config.yaml
model: "segmentation model"
dataset: "made-up ball-and-stick molecule models"
horizontal_flip: true
encoder_isotropic: false
encoder_widths: [80, 160, 320]
encoder_kernel_size: 7
decoder_upsampling: "transposed_conv"
optimizer: "adamw"
eps: 1e-06
warmup_steps: 500
weight_decay: 0.1
Rows from block 10 of the encoder of a small segmentation model, named by matrix and row number. Rows with one number belong to one neuron. Each number is 128 + 24 x the weight over its row's rms, rounded and kept within 0 to 255. All counts start at 0. Numbers have three digits each. After the name is the row's rms in percent of the matrix's.
After each neuron's rows are labels from the 100 images, of 14976, where the neuron reaches its highest value: "strongest on" is what is common among them; "patch colour" is the nearest of a few named colours to the mean colour under the peak. Only what is clearly more common there than usual is listed. The data: made-up ball-and-stick molecule models. In brackets: how many of the 100.
# fc1: MLP up (encoder.blocks.10.mlp.fc1.weight, 960x320), inputs 160-319
# fc2: MLP down (encoder.blocks.10.mlp.fc2.weight, 320x960, transposed), outputs 160-319

fc1.278 090:115109124133091121158087144115145122143100150124095139140102063128098140124132121146177113140111125145171188114114098121113139116150147155110127129113093134136136116119082087138139123145138127094147124118146112099158146162166097126104169117134160128131134169074087116130112135090126110108121109116159137157137156133139120135152109090145125139099113143151150138107124143162109164080113128158114124141154132145102108141106095108131142122179162118185104123133134085139161134102129146
fc2.278 084:123144135139139156148148142142146121124094152179111111136167105109133071142127111116200158120122150101113086106108114153115107098087139119110134140155088139132083116075122151136073129140135164110196105100134135099139121114127114161110117140131081142142129166117132153172102082125171090165135083124120157090081146093140133106083107091087118164142127094151122138082115134115095149110153127175116145158161090142147138153136117119139115090072157138123130120111097135164105135081139143
strongest on: balls: twelve (33)
patch colour: white (60)

fc1.58 158:144124133129105147139130125112102173132137159105110146145110113160133127119133137090169130120202091099087126128124155095088165133138165110116074153141120124085093094135121165110126150167135123140118108077098127130118142096113131099129135100153128097195096098140133134120124172120123126121125154126123112110126128126119116105100124101078096161144125122100120129114140106168124119146138118102137120059157106149129114123142120115123160139109107184112119129132112107159157115132153117
fc2.58 312:137124107121136118100109185109134115109162156135111111136094132155122121123136167106093091104176153164167134126130137103166155136115095140149159127153123134124120142105133139140150132108126120129150117143152112167103141140121182101138128100081109132162136078147137107114108113126109129129116183137133161146115106122133111136167130130141105135138116155131120132140160144173176087161103119128137144106132124145132133100104143119112122146129124155148123133143115097086122104132097120
strongest on: space-filling (95)
patch colour: white (60)

fc1.406 104:113126170143149102144133109136105124121103146135085150140132076129119118109105112144143085098171133154123154104109124135128150160137161095122158111143125106151155141117132122126156158160108109126102120128099110129077118111161121141117141143143082131124157096157106127173167128147149131112150144126097099171151118112146115103088117104135139118110136115112130129141162127130131127153135137115127136115141136143116135123139121120091111153125146156097154154172158160097151108188145131
fc2.406 089:124110118116112114103113140121124118141164135146118136124113109151078196155122134139104133135144117147144115139100188085150118121154117117153135097125115138096138151164117108140127143143129067143088100104127096172132145126129171123129146133143134135143101097145143129101105194149119128135107156112147119147156149107134127092126146159099175103152085159128109148141116131155153098154127153121127114126088083170109094116090139153085123166173164151171125095077190100086110060131168136
strongest on: branched (84); small balls on sticks (72); balls: twelve (45)
patch colour: white (47)

fc1.97 097:108105161099162122111135127166096159132136143112128127145094116096103158112148147125137126131134113129163113157092089150094126119130146146110128108093155145118131176172103154119131162175105148125121104150112127131126103121127096160136144126149147128049171132098143136135135124126109071115155153119152102101105164108122155080069169087145136085108130106136105098140143126145153131131126172125175087084178103101108103089119186151130119124126135125105137105125122146113131106117136111
fc2.97 083:128086143124123125112163128101100133143129147170143121115131144143116166117134141149094145114147128131143122122085173097134130124139144118133139136134110156108158166131114137155134120119125062144199098100139129151129157095123124066135143166137098136171139127113105113126134178143111106124060124105114122164141157063133111103121152149082174116154132142154116152134123140146137111126149129083123136086128134158121073106123147151086109150167102160147140093106163081108128091192134140
strongest on: purple ball (62); balls: twelve (27)
patch colour: white (47)

fc1.503 091:074140103118111108157152150129131159147116117114096129155087134104099112132137131106135132095145159144134169137120113145120076115155140103172122109167120119158133146111122163143144140122114100154136118134117115110090135118119108127119093150130145127089123157117084133149133159123095146167126132148134146137125145110138075098154132143152140117139146135139160139147159127078119143109124180102153134106165117108089059145124149127095158136127124119159166112103161165101131068150150158
fc2.503 087:116094126128154122105164102110090153138152152162099118123109122137108168139141116165095133097161115148145127125088154072144143126068115115151147149161099149109142163139127122147099132131108106154193096103138122151161158152133138102128133153099112146167129131105115121146164156151118139122090109109121109109133159055129112107129109147115177098143100122162115157128136130158127129124147118116114126090101157188120086108124182160093115153164112145162134112110150064121133094135118140
strongest on: balls: twelve (32)
patch colour: white (67)

fc1.733 097:159170148145150126130141076137147191151109105138078114155146118079119113106110140113120138114130148122127163132103109131133113134147121143115128114118154198160117156142103066105124159105152121132136111157093143102099163148094156125147135115094079115099098135117116116145128156142147099124114099128155092092130149109119121131142121125163108093119121135086116092121111153156142129179089134127146094162152126120105117087111158120108136159121091135131113119125143143098154101181143155
fc2.733 070:117123129116120105096122105105134137119128149150099131140106130130118181148116125131113147105119145147145121102073122100145144130133110117132136087145115168108156154144118128142109143132133076133094104125122103143123131168120136063161160157105131136143123108121119102132153159148125116134102154130108138107180165046092132129125154139129183110157104149155093154154123142157149132137127110096106139147095109175124085116157178142070128134164112132147137121102161061110164072137144129
strongest on: space-filling (100); balls: five (34)
patch colour: white (53)

fc1.164 117:147121121108140121123107142185129127119128111134134145147111159126128066118103123123114121109141104182139067119119129103156127158140111132160173170125107132134136179105151194128119107073097141136117081158107117096128122153105152158100112103114144091128105153139149159163120144165117161139074127131142121109109145099142127124175100145138116115123110121136119085135070127114170133135156087080095149143094134129093154135115136097145142145127144111095132134119148114130153138143160111
fc2.164 105:149128098138115148153087095132113109114132113150130094117104115139113169129130147138109155110106143108119106103057098109103136133050173137158145140157160138124095156124131122161108131114163160148180118084111123172114138093119104096084159137191087131144144125105128126163094077149152143145144122100149135127087122090140116099063088102113140121113132125136140126127127131100110111145148120132153149137132121135114111137152091138089110110138152098120138096112156166147117131091148160
strongest on: space-filling (100); balls: six (34)
patch colour: grey (25)

fc1.237 095:138185130125135135123098131117139135162088116139143136152161133116110099133112147125137117133180110153117140128152139137097182154165139112114120149163113113133093114165148099129148178110101119112112091087099120159133094123141096101158111149154130120123131099128179145155103166097122127119102137195095132150118149083132121106123126149101122121136119115162120131123127147129138099129147159123106120156158116130127127117152117110179172117130076136090127181115100134126140156174104124
fc2.237 074:145120100126142149124146125150127097132124114115152121122158108132113087111121117119132153117126136113110055136124158139117071111063118120148126126137129089131125116143163134114150114125129109126134121099087126122135152052127113198093139137182135089155108130096127144117085114131138128122136078127142133140087110112166123102095118134116098142120096118113143139120118120088114153137163105154152164144116093177116113135089107076130131097183151125136132120079144112184100111056107132
strongest on: small balls on sticks (99); balls: eleven (36); balls: twelve (34)
patch colour: white (57)

fc1.146 099:103103113164115123155146152145147126149112135143199111121133151108098132149155178117110130158137126140143148143106105157111131154146108094091183128123117135152146122133133129136147181106166147150143093096142118131158123071187163133143099179103131117124128116077147120131116133132141132149136118151132107075106123135122114140112114151119126106173110120175131125109102113142147123146131165143116128097140123145126102096147117116142123127084109149116115123151109108092139171092159140
fc2.146 094:096102136141147141137166143158162119133088119106165146114169135106110084111093106085143161148085140106068104149165126135102081114094150127139099115116116069149161137135148139113176109098132119111095152107110128129119129105144102179109132158176118083133123198123136144142122127118151127111137057139106104137113123129148122078123102129125117139107101097156136115096120111091085154117180087157128121148114112170117139145132101122166136091155158115106122132085133119163105135069123119
strongest on: small balls on sticks (99); balls: eleven (34); balls: twelve (33)
patch colour: white (51)

fc1.537 102:142118099131136154132101145106088168179111146117123096139144138130123118122143153114124122127159096177091168135123151135135119087156142108140139109180121123133110124169161157118143124123082150107140090129121110129117127069105119132125116172106139120127076114110117143144085127123106097112115169160131100154140154109129082137093144146108182127127158139165117115115140103106108126113142140125137142104119125138154125100177110102125085121135124130147099109103084112115156169144120155
fc2.537 116:117104117127139154118153145147152137143085118123155131118162113140124060111114109125161161159099118133122097146186152142117079108106147125136110142099116096148157117137136166113151131124112139114098135099099131089108160082149105176114102130132125102132112147122121143109118141121130130096139058123126109139100154157145139123085146139143145120114094104157141128122105120079087164112154087142155100145124123139117135141100098108155127115155129141091134146064136125153102123088116120
strongest on: small balls on sticks (99); balls: twelve (40); balls: eleven (39)
patch colour: white (49)

fc1.721 090:122126139110168104134130107135131159113108119142158139122110102119148111096119078111119102131074155128175136092121119177108110122171126124161148144184112118151124139130154103164124109128135121130096122140160111146082103118126131117136165149140122100080089102101132174144107137185130109116100139161110152131123154132106128134152123118174082128098096170143118102111098132157135133086136130164077123090112107081188153156088121097103127112159063116143122104139138127154114149089121101
fc2.721 064:152134122137142142133152108108092110117127123107134123123147141131151154105115184085139140113144127123140126100086086115113128073069146132109147138118157145119127132090120116149134138116144153137196115116102137111152120084112139120132129121157129103107138133150141152144091104144149116154141086118130175149109111132125137155099144100148104168130145121138155143124137125079085124129146144208113175123166113158116123144128134109075118100118184067131143108088099153173126140062118140
strongest on: balls: twelve (27)
patch colour: white (59)

fc1.453 090:112117102109125164163149124107105128116109114150110153134159154141118117111132093137136089106093146115138167125106117141147115106174135164138128149143138108150111168173117099110177095150116119122094118122131106120117121150123116157140117136118131163091158118093142138121170095179107137109129121120115150180106127117146143109145105167175132119119104097150143098189139107134107186079108130135167139174154129108143096104123151128103151131145122059134158124145138117152138126136112104
fc2.453 047:160102136125129130117176122111124132132126145130116112126112105150152162106153139133098106104165122110135165110123141100140147151118127123133120140134113127106146155121120153155115100115099092140255076076169123145154143146108171078133127120129111153137118131115141116105115160154108126103109138137122105165162156115133138120106156166102160101156127149160148138121097130147112119111154148127142119086096094123113107102146151151107137151137116184152132115097169157106143116189125119
strongest on: space-filling (100)
patch colour: grey (33)

fc1.458 106:127098127141114117152120124142105162150101141106108149170129133151108132093111136090176132119166157109134062151097129073086153144130127107172129157149134157095129119104150119135088149132089139161108131104082154089134145138134106112159163102140162111151098109101128140168138140093115124139138125112113123111105164160143171112128108107114133129131105145070140142108085110158131149137139097145132109070153116141107152150123139105181154169096107148107138128140132068147126114111156103
fc2.458 089:107170135113118134146132090124102139140121139112115119145100118123158150145152144138150125126134101169153145100127074117122178114161143109085147144127146182120110095123103135129107138074098137141177112165171114107141115202110122113177131115102174152081156154120121126120185130133104126145166159150126151136179117088099133174132135105181087149144143155143134140155140124136133144119130148136079132159178137105151123123163176132109124159113101131111132160132088130161157144146139145
strongest on: space-filling (100); balls: four (34); balls: five (26)
patch colour: white (47)

fc1.432 094:114138141117141146133147139081137191198127163120079133123082161166152091153114132109154104144135132094123152146150120119082130141118139108138148162118055104080117098120128117096147143173105113143116100145088147164139118119119121129132099126170070110141119151120119130188133130138137092107106118117105147165145199135085142063075097092138130116148122090162130100134100132123132108113165120126169111117122124107140135164154113142160129105104086146107123110147138168160120079112163108
fc2.432 068:161108155124152130097168131094104110117153137140089110124103137158120132110110148114086099118169120124121099103090159080176175117094113189139117107135091132109159138135113128159135117144120054157218088086147119148122174105113163183141137136162114147161129077114135090151111163165112124133096196117128110110130127119143122088129126131073127109152135138147121157127093142154134113128126105122124155073128124192117074126100127106136117147167146126166140091127163089099121106133115141
strongest on: balls: twelve (33)
patch colour: white (48)

fc1.333 095:133148117164141105121154107135114140106095089098088112142137135097100171104116167122121160102105105114148127117128124163121114155103096173120114119164132134143161111112136117133121139125119094164129151154121121087098102075100110134152148124127117137104123132109147151128150165166136079146100153128129140133082131131114119103126150130140142098092154137120124084154107131096103112175108153154138087095168150124118115128103175157109125145104080105145137135126135142114145146128122093
fc2.333 094:165131130115134104118114066145102142145133132129127135127125143146139090079155112109105142131127143161171135114180109086149078146097128138106151123130108146118084116097116185118109139157139131139140123111138126140128145194143147142127113126114167129115124106103136120128169107137112165130160132095132109104155142123083128117132126150106134133139116190175114138182119118141119126102137138096126128130132160161132106121148131172129126172149064180112106124121094074180143120142137120
strongest on: space-filling (100); balls: five (32)
patch colour: white (49)

fc1.330 086:116124125102138152145152152079098084152121122115163122101136073118154108175128127090110123158124123161147110132112126113101162080166129121130125165133149114160131093136113115092164099081125171120101122148101106115168118128156103086132090136150105109123133134122127133142138162107113127121120142140075105145128172110152118106109093119137139165151114153128129113163121107153113156107104153102097118101136124126148088133116157143162129121117122126162118147152086101137121151074141164
fc2.330 066:134107146132148142127161161137149130114097116116132142125168133109111075129111121118152152125101138112114087142111141134126095110087129120133111124120146079139155134118141137104153109122127121119132115117128131105121139050133119202116131128176107090153114124133146141140106125129144118130144077140123119140080116116162122088080129110095131122126100103146123121080114126106097139131154098157140117162159100152108143151104084106149133091123189131135132126082129157148109151053167127
strongest on: yellow ball (75); balls: twelve (26)
patch colour: white (47)

fc1.749 095:122153132131149092138136140137125163099112138128066121192193181160168128118088129123106140126136140125140136092111158122108094159167125108138146126129141132177140107124117157062122111125095157143129097160133144103068113163127108135124109129105102096128169143127119124166139143155068128112120110129153107116162129115114124103092127135154109154132142092158136104100109156120170101110136147100139099148144139131092104145151129113099128149147129126105153163155127158115144109097140123
fc2.749 085:116118136115155123116146083135095129140139171152110119115091194136136161149132121155094125134140120143107133125083121109144142127071127112131129149157117147107105153137131149173108140159130100133107106094138115150174165132110141103114147167135137127158107134085098102192137135144122121134124150107108118075143136049112127103122134152107157094160095131135111142141117129145147125113152126096128140123103154176111076116150141154098121148156107131167118093123163073133146092128137138
strongest on: small balls on sticks (63); balls: twelve (34)
patch colour: white (54)

fc1.276 089:160097142127128144135167125130122141088141100165178152156097120146150127129117169107152101110157069106136162144091131133103172141160146107159107080140137122082131123127100133129118107181147118111092170128130156106114108098110114142142175135177130117156123108140121140144087121137136134136116135156099121168129147121160153130101096131093159138137137142082088168138093138120132105127086137071130098093155154089114151155134121096140129128156144127127167125160085100140084128108150136
fc2.276 068:123131133110141123145148143127106110115110100147149109139196119110110107138131115105150171127139115074103048119123181139115100117116133116137128137150141141117126117100140164140160124116144162123243107138092138112103143077112075204122084123115113087151158131136105130146093116141141115140113133099139161157108117157176119141106133124134118126137099097142142135061129133103166148131158084168152155124162100104162142123098135084126125112144128099116133139088128118141121130054123123
strongest on: small balls on sticks (79); yellow ball (68); balls: twelve (38); balls: eleven (26)
patch colour: white (53)

fc1.131 091:128137113118140159154130158129122106116148187127173154116141105135170091171144092107137121115145092103122135134117161178108134133134163134115117123159166131113105134133146064090092138124098165107090129143123112155091120081136121111119099156121131159093116111061152087142143159122138143103117111146128114119118152157119149066133144169152191101122126106142119100135110107113117145097108111137108099095107141122133129159137104150089120107097137102157111160105093123100156164100088135
fc2.131 099:131120140128137144147170118115157139129132117121131146118119127156128059089110093123119161167097101135109108149186146109132098103114150138133117133115112094145124134123113170096111115140119126126145124069115130107133148112152143168107134131170131116133103141119136156144139139130125129097123077131123090117165096162136136101092128151100154117122108122162136126134127126091092138111133095138139098129158127145121099124093089158180122117140118131108129128098109118142107129120144115
strongest on: small balls on sticks (97); balls: twelve (33); balls: eleven (31)
patch colour: black (68)

fc1.717 118:139140100108154113053151116133110166123107176111100136150150107090119139149110113110090120154113129114118196130103115171126091121112095127112153133167119148146114138135133084092128139114182131128120089082147121116100131168094111121168148117111101164094150116108108187131121130133112129126137103152161158141139149072111124144133176144133114106116132144147139137120144150137108127145124148097124091147126140147141088091105131127096147149125075100138140163111138151120138114173146182
fc2.717 083:122120135123131116104163098134103147171123165148116114123091098151137162108142127131095162087106091174138105116067119117097110116066134108137149123140109171102131127112093130152093133109112093149089092126126106127149156134124132128158119132113191145142118144081140099140155129160124144127101141100115133093147203056103137132076119102120162121147112122160104165175112126115127118117155113101094139141110120188132074123133152152057111134157108124120132132124160078149160078134134145
strongest on: space-filling (69)
patch colour: white (52)

fc1.588 103:093120122135177124128138111159120150122098160143075137139136130148109112122124110108122108124135095164086189159127139144135120109188141173070134124155106160144135131144107080137145127153128126161130091118155150122098172093129137133120133144168103114107124110088141169178136115158152118160100135116164138167121124072126111123146152144161150119093178149142149101163140162146124161119113156114120132133180137127141079130133145095128057126139133095134151154110148145112129102114108160
fc2.588 100:148102136124164109137166077108096162131145143143097121112104135142152155104134125146086111087166103154138103112087132077165175118107100144123139103138113150106136137128103135159108128166154091159179094110161108132173139154121141142167128171126154161162087136099116098149151119144115159149105147101109136097170162059107111093104121128106141116143113147157092160136144118150140111126130111119095147095123162151132083141127145156090112119130095135164141108128150081117157089163129152
strongest on: small balls on sticks (100); yellow ball (70); balls: twelve (40); balls: eleven (34)
patch colour: white (73)

fc1.641 107:137114129141123124125095115139092159091118125096124136134110134140126102111121141108144104140168138087078106134115102117111128081130078142139088153111114138140160120118196110108099157131116090145159126125092131125127143144099126113135159120143172113144107128143102132141152092091142115139147124102124166080103135154167139128173126114128110147130102133078161170103128138156129124165129116149125129117148117093111140111089125137161130135150097135100134110136129105144134134097148094
fc2.641 112:130158132139114123147105092125108150144145099111137136157106110108157174139158130107157120126136099148154151071127090147103155124161150127098143170106175164119116110123132125107124143081117172157186110150141120112159097161096098093163110105105143149071167143139129164106164120147105140124152138124149149123167131103100154171131130095162102153128162160132135140141157124135149147123111148133113157150171108104147127108141169128106112151112121133112127148144079156165156144147134136
strongest on: space-filling (100); balls: five (35); balls: six (27)
patch colour: grey (28)